A small multi-label audio tagger, trained from scratch: log mel input, 3900 steps.
Rows from block 11, named by matrix and row number. Each number is 128 + 24 x the weight over its row's rms, rounded and kept within 0 to 255. All counts start at 0. Numbers have three digits each.
# b10: branch 1 pointwise conv (model.blocks.11.b1.0.weight, 160x640x1x1), inputs 0-91
b10.19:155167092138116122127113155157139149136156141122096158139088146165074159159147103180148087119137110111136156116126153166145114098094148111123076104108122169109110157128159086108101134110111110147126154146124170170106158126108086143097140108153127118127155086096136120110168115
b10.20:101118145096198089145127115148091100152146131084149144101148201152164106093098124132139197137141103143153108134165109154112100171149136135183099146158111159129160087076094135118114137173145134140133110134130125111077121094107102138112137104153112131140113113107145127128107122
b10.21:135114097145161135115144112118114127119117104134145102120122084168138074125115140125127135099101106160139109091106155145090146084110130096133132123156106149133125101119114090142133153148190074115075116165089107121120099101098126098135163102121106148121090124106137154086106161
b10.22:131095085116146105168125134145112130159140121149145163179123156117169122104122102127084129150117091122114188094126152096136133184153107125148128109129115119100160116116112102097139109127084121138132118123106087132080147133188114102141108147126184105129180188138217106126119126
b10.23:126144172126135077157092119181140111153170090151083114120146147116145153100124103140104116142160102095127126186143102151102143168122117096117074100102131140108179106134121159126136164117140120109145093187096085153152117125191098117092115120109128150129105123139100158109145187
b10.24:137135182178105177146083115100136113102147129088144158115193156141154066117135111187164098118120078112149127107123150144149142126110180125176122122122151164095156142113108108100158131101115126163103110133103085119123103133145156094142154107117127087151120153103103124133102131
b10.25:139144089129111172126126104153148145175164100149131156109093182140147125095154171144147104138174125107107160102168095175090122175116119104164156130163109140104157133157120090185140155101099114164138091089105108099151122101094120139114148119118101122125140118120119117172136083
b10.26:110142111096150167109154127142114123083115157147150074092128105119112091141113153133165109085130111098148146121100140114140135123125130087095080128140143143127124142116142122119143118104178100161073139093130183093123117107106157110140124109106107084132090110102063169129107116
b10.27:116138156118120111135117166110099090096146107132117119128099156159106094094102124090118126124155113142130103141122087129091096144158119082145117173128104085138097189112149145136137119181119118094148117141112130128170127113152099128101154154100131182178094101117133110116137148
b10.28:160140192215133131150136142156160136079128097148145126146159142112139133104127098112140120164081084077123124123111141123113095114076139141099080177084176109135114114083099118147122108168136105120125166154106129105187115102109120101114071152101077151168103130109086152137152111
b10.29:094110146141156095138148064120162141128140128093183155081113170105119110120104154111123134182141134169189106116119147088142168147137153102128106119132130131098094130104129142134131118138124095140128092084096135155147093106112128129171107146156147126157095138105141110117126135
b10.30:091158139151148164104137132122095142129151119120150115166118135156107148113109159163107136101118120093110131107106092096124162116166111094128098117113104145111108113145141166123119136108101117126140126118119105114125172136110141163161119112119153111144154114110138114087120151
b10.31:129103096158149134148108120122133106127120132074106096108134107130170116143102136134087132077105156132113135121132139141139123134138117113121168095094134148134142135150092130137100094092133135121139090125138101124107118109110094141141126117127135096132119123086101143099132152
b10.32:108135163120133147135100168113152127137138163133136114141142172117162141120116136148127120075129096118134147130108106133147136154122143080158152137109148121117136127110087089141100097132106119132180119114096098085127120139149125149140143114125108175138121118133167099147149108
b10.33:118126106147108132114145125101160139103153113132129096103091131153128081115102115088115165147091157138101137130084135089148121173116162083181157116160114100147160105108114160139108102156157164138141151133132155136159126087154176084093148135131094107116129129100090161124128120
b10.34:149117156142094102152098163133153104181141115166113133129131107095152117191155120149141101083133104151112176110078127146160129168096089175149160161086152122112154114100122153106110134122093174109166155115144129105162134169088154099093097098083120117143143174111122119128112118
b10.35:127110142167136130160126112118115127112145128133064092088161130151130089132136148135112139134113099097123067117128139136126112135097123125150116149112086153175158098138155125129165133126093114171130093170066116087117086130170189119135105119137160099197122116083116145140148122
b10.36:142100089122152120131122147103147154108121150165104122125150124122159129158110086157108150071080150136140147160094106098113116105101125108184148106110090151173140109097125172147138110148156133162107109145144142161125106121121143091124114145093153115127108147145119125115124154
b10.37:131128142119143145154162149170100119119152145122142093147078132149116151083139183126147149154119097122200118120191146128134140135203134105081111165137118149133143149134123136133121123118107102121127078140076165119163159117155146133123113090146134121149093102128126118126118139
b10.38:113145173148105148151083139149155098124157123109078097158132110100150174145142155145094099130146097091124157162167132150148149169174110172127199081110195138150090143127127094092106130100090146109120119140134118106121163094099134108101147089109104128095125129111153095123149155
b10.39:088172166122081118104142170172127102117189108188089169163145130134130139145157130150110153163157099140143111156122139114134088138175121158107178112098108103131096152120133126167126097155132155097086137142157089192151109157162115143146122146133137130151110107148111129116107125
b10.40:106147148145145129120148120137110180104120138115126127167137141118133096136102139117106127126094098116112107085112125125149147133115143134113143102180150105173138166142137153127117136129122136162147131108100163102114104055133129098119158144145137145125113112142159161081115143
b10.41:149116181154129144099192108114157121127076101154102136124097126194148103092086130113102146092120141146133104101096154123120108107105146122123116131106157119144135136152127116155156125169168124119102079175082124128192105112105173131117119134124112137160095135142100154112145102
b10.42:100151141075135097125110111138126156128122144118086107153083160139148106071094109147125141115124168105134099115154114097092102152134154089124162130137136112154160146097108089122102136133138145124138140155114120184114113111154110145097142171116115106085128112095101091118097153
b10.43:090139157119109120091166118124140136130113137114124142093140127183109117143141132141140141131098143156131127112092146156123082128122165097137094157149102136106139147107100148144112109151121167140150124154154108135112117153134118157147179135165141133154149132112159149107130105
b10.44:157147166100194172120099093110135179125093225074119160126135161100117077139125170105165164150156129148108160168108142106166138114132145124118115180125104093100108152148149137081103123096104077165137106122131113134109163112104171113174115103168138128132122136123123163179138154
b10.45:138166105197134155125125100106118134113112162136169137121135086111134076134145116058139149139119127164129108106154138125103140141088147101153145104118121138183097176112121177130154148148138085150107123162122129133090110113149090131203160113152121146124121166109109150111130132
b10.46:111118126120129173131143141111160109099088150147182096117113112117174175144140175180138147143122119111136127099159149084126148167115156107137112139151108117130145085145109082118146137138121123137165126102093088099146123111125139160117161143138083084091129113135165125089140166
b10.47:126115108089124125115125128161096162127144115156119117176151149175108131132084121177166133089085181117138131109134078145170128161150123135125149138169169104166096092111161162148124147120118126110130103148162160110098168147071150129125147101147088151129120105102089153141084148
b10.48:158136134102109090149114167123086131131138115129151099127162122120145160110118109159178128095110110095129090166096095078141121137125116102113103102107098084120116148098117161141114096165115070117128174156155185127141130131110114085089135109150084128179130079133119142184154139
b10.49:094178135171115163159094201115171123150122101103141152094129117127099169067162125137144104166165136128131132141135113086072119144153121112116103148103132122090121118116117118072094114112136136090131127103108104139197153107114082166084127112133134133108125136150122165114162156
b10.50:107126129090135096129096133169123118084128145147066076117163119115135145133134052093171157083129151155115134193132110122147150132133141117099107096132073094067115114114078157114136096109172123096125108112113137174165137102140131135130095124121148121113149121111160121141188157
b10.51:126117153115170128158144145135155102132097119101180115111143169148155135165128110135116181155116130142098160103128100117107105138097113132188070109120092159142135129131162161128134181129174102099126155124149120116072148101123095121104160087117085080165114149124108134129148113
b10.52:095099126128126097116117142127118124107100122125126134131097103071136108122107119128179168107083108104119154142150119136112151155122095099110169091120094085140137142107083165170127096106178138112085161108111144098106153141130158103172134127112107154136118129109113083158108101
b10.53:118107126139166110136131117136185136165158114136106200125120117095139126119136169151143108147126097148124156148157096158110093093088131117119120128152087162103135116135142148121113145100108095090114155098161086178127117141130115104123142143141114101115159155146111149129138144
b10.54:131120127072107087130155157084140147171138108105128110163164169164128098110127106175132094122085144117154165098109089149130156103171100112119100082136159156134123141128089173090105118134113102143141139100099100138126192151090103147119137116170110109110147128094147138135159109
b10.55:114149098122092146179137118139120113162122162149120154175147100129130143116094168118112140116158138140082073141176107162112134121146131141128149122169095090141119149114108114093119129115115108158093149120127132126116147122111153124118197102123143125095110115156123096125105137
b10.56:138107117170131101113123127108160113142170131119132134121183159090169130111136102113122147134132138109190167132155116148141110183114129130127135135126121176097123147088159144104162101086137105131139108155119123102122150133088135132163062114106107118127118116133141114113126132
b10.57:134096109171107123114101106113111106090154104121097136131112132120114095141152126085106091095136137125122104131170113126142111145098121126139115123161106164155083128090142164117145100139118097144132085179146110138088124128103079108114156140135098120122140136116165151113106156
b10.58:094141138103120171133139091092130104103119147112111142095136090154098089118172123101144132127094154126159109118121112144148112118133174125093121125114121136114146107118094094123114106108103081153151112166151098102138140127134155152124102139130102117114112128138074146127101118
b10.59:128093114134117082172083100146130139151155163160129118145119183143149156135120127143118146129136136130096120133172103170133163142169130129146113112157146162115150159143115094155143122140146174097126087129082099115080120097093111135103161148137125099103092140118119128129123110
b10.60:149136123126151094175106134112090110112141148172115087128183106076179105161108133147106163136100126118151159108118115112135132150142129171131151116132123154115146086130120126120177114114140130106141131099092108123116135130133130083159077125124170139132167167129118113107116124
b10.61:119110152105115122132143129159147162130140173094125115126140144121139128106123097127122114093141154122123121158106132079159100186110114141131154157082166130077144096149130123083146109097131150133212161087116102133137138100091155123127144152136138114155144167144122145101110114
b10.62:158114160110132130140162107129102148100116126146075142106107129137131098094145119123110149124145122126130088111066089112088106127172133146107133182114075106144137074115125106104115146128067120148112140129137124103150103128142101110110087118160164134173131163149100097165086133
b10.63:107106087107116147121142158124143124113143101122098120161121124152157139144105140151125152095143130141061085098141107157117098121162145113145145105131143151144138127159101121124071108134097126140150136142127130101136127182148108133113142152141140125100142103102138137135124138
b10.64:133144094113148174156138126093112170102125116096134124146134100126095123097124164137105117117096153134128089123144120104095149118158187115115140121104123104110118080111104144107130099139091122104134085121181110106122143086122083164097154158154103134149086087126094111142137139
b10.65:129099114105201114155131148097116142151117135159162102137143094114096159169131151148123146096082130152126095130084125074129128125126111114134135109135130098132129075150158101089119098119141158110125148129165078118119111125123120131162124108126157083143099155092131104108132171
b10.66:159137193156148121160130112151075135093104142118172136168185112093133127086154091099082131142136114140106150122160146138127148122162092173149166139161129149147160160112126143137175090156190108134119134115088119155139153092155103130142104126077109130095182167141164118127126153
b10.67:128130127171104132115121117119092107075104129128111102099137121144102079086150175116121096144149122094132117124141139078072107142137131079092111141152117113152146114125105158108096121087112117136113111169132112158162121078109092115108140140150127169144126113103127158157139159
b10.68:112134099081158125101107179147148146134191112169101090135147190165141118127135140142111125126097133099085116096143113138114123157127159073134111134200114122122131107101131149101094147098121126155121092137114103168055126091120136111133167122137178112139115148117147097093163119
b10.69:110144153131139110139157139138124145128105131118071102160090131122120146152112141122154107119168118154100117134127120101125117139140112152168125149133114117138134154118162137122121100116124154156123131124095135168110149136095152181151136119106150119135157132122125112141120141
b10.70:083117175101112135125090076100135121133148147119090103073103137110075120153113135093145130156157076165115111145095161159159113146110151112123137158126103118126192121167110104092136161116109134138063096105138122122128151147174127134101172179129191108169140134097087158087134104
b10.71:144152133120110169121160081108115094089084130151088092144077188123115104117088177145107149115113143131112104154151102100115130149201119150170110116149086129127121153139116161115111108075123117109142101138084165119154129125106193128109117138150091154140101103108103152148152129
b10.72:133172113164114170110108161133146123129128152108128094138128098148122071131127105145172124105183116152157139157181123116140133115124166094128155126181095130147145199158126164141147111150112113115101104153138115117157159119113125087114135087122108124111147113087139148122176127
b10.73:109114128165129109115115125138124067104120145143123140188166093040125095115099112164150118172140142124117081088147136136131120107084140139125175126127141130099163120131173092128178110093129105114096146151117156123110115124142114090139078131093124148113169118125088126151112107
b10.74:114186146113147129111150171154103107106122144143100096120141125119102138130132075144175121095083160150128128168119113135153133133112124155122116092166098126146148153116102124129134127154142099061079103142115123185106155123079107092137136179120149084104105136104124160151189159
b10.75:111106131126134127147091091131109142118169125118146119166174216135188090106080117153119114151084120100161177100152124143099146182139111119186136158155136131122141100122096159136175087115166114136161125118103100071130120121081131063107105120102106116123137179119152128139129142
b10.76:124093131169170156079142070144163130145100169125176154132126100108123084098130106102151186152085119159153164125146159173176129148084102117114127102123108115100147100081104127148148149118160107126111146118163151136093133117132115152164158107169165113114115153133136103148096144
b10.77:130156115161092173163160138133127115140161131130082141096091116123108174183164096128123063168093108125137143114111112138142145132132153160096123154159114130138152133127160079136164096138121101113065129150165157126127126145090122104077148125150115111129164100103130123149135088
b10.78:173127104145115123079150139141092178121097141128117202139106104104125166138165110098134101117198101122125132158104137138147123144135043147112115148103106113140080119103124117115114143125160130119092163155145128185122166125142114151103140119170141156088123136202101148132143178
b10.79:133107130154142131100107137157169082148152116140120082103125128121138085120136142094100117161096121097174120125171141132138114111122107138102150113086126144101153146124142121136140123084127078119159096176110103169180090106113126198187079106114116128162134133112118156143128114
b10.80:129121127076127145136132110102153118134115177069113153121164133119132146111138091127128087111140127154148121136134136125173123105140111188117164130092173124135151131173171101079105141087060106127111131060133147150160143114089150139122070095130105088134091097141092137197121139
b10.81:114121100109136133160140117166095098139161104118099123126140124119164122135138127145100099111157089099109154157156121095141173143118139181140136056143127150108106107121118151183179111124131117090142112137122125120094158128113113109093098103105108097089129109150145146122146171
b10.82:092111109110122143124096139143132121103105118163146094118122090124138117098098077104117091104089131097137103136142156094117180131133154138142153163116136115158071102184101173132146086153142140149131106137113151067080144105104122126096115148078105108137123151106132147106112130
b10.83:126162132084110139128186145168134126161105123126132163103125128148115169105132153092137083165186086166166093170130166176143153082151109140116133146089146125085181117164133094147091154134138092144094149097150127142115134154186096147068167141170134138098153093172108118159093137
b10.84:119178115143157165109122148080163125093131171112164103120125139097118138119117126086156104097128150184157141103109135142125168115119096121093096111141088153157109113150108123093114132114179136125129137162117127168114163119089133111129099129121089127121127128099099169111142172
b10.85:112109096112165100137170120133083113149175132101111130162138153162154132091115151138132148103139105090068168152143110140148102125110126127088115132167132116138119131116131130158134092103114146085128145176154078093104105133114142139159182128167157152117094102113148087114123117
b10.86:149139112111095091093186121121138125135142096127187148162159104130179120156129105118126110177149126113171161162171110102098149110136130115095154098132110170107102142089136126122144101121124110099127125114103103137117123098095113158139159135132170136116110089106174131098134129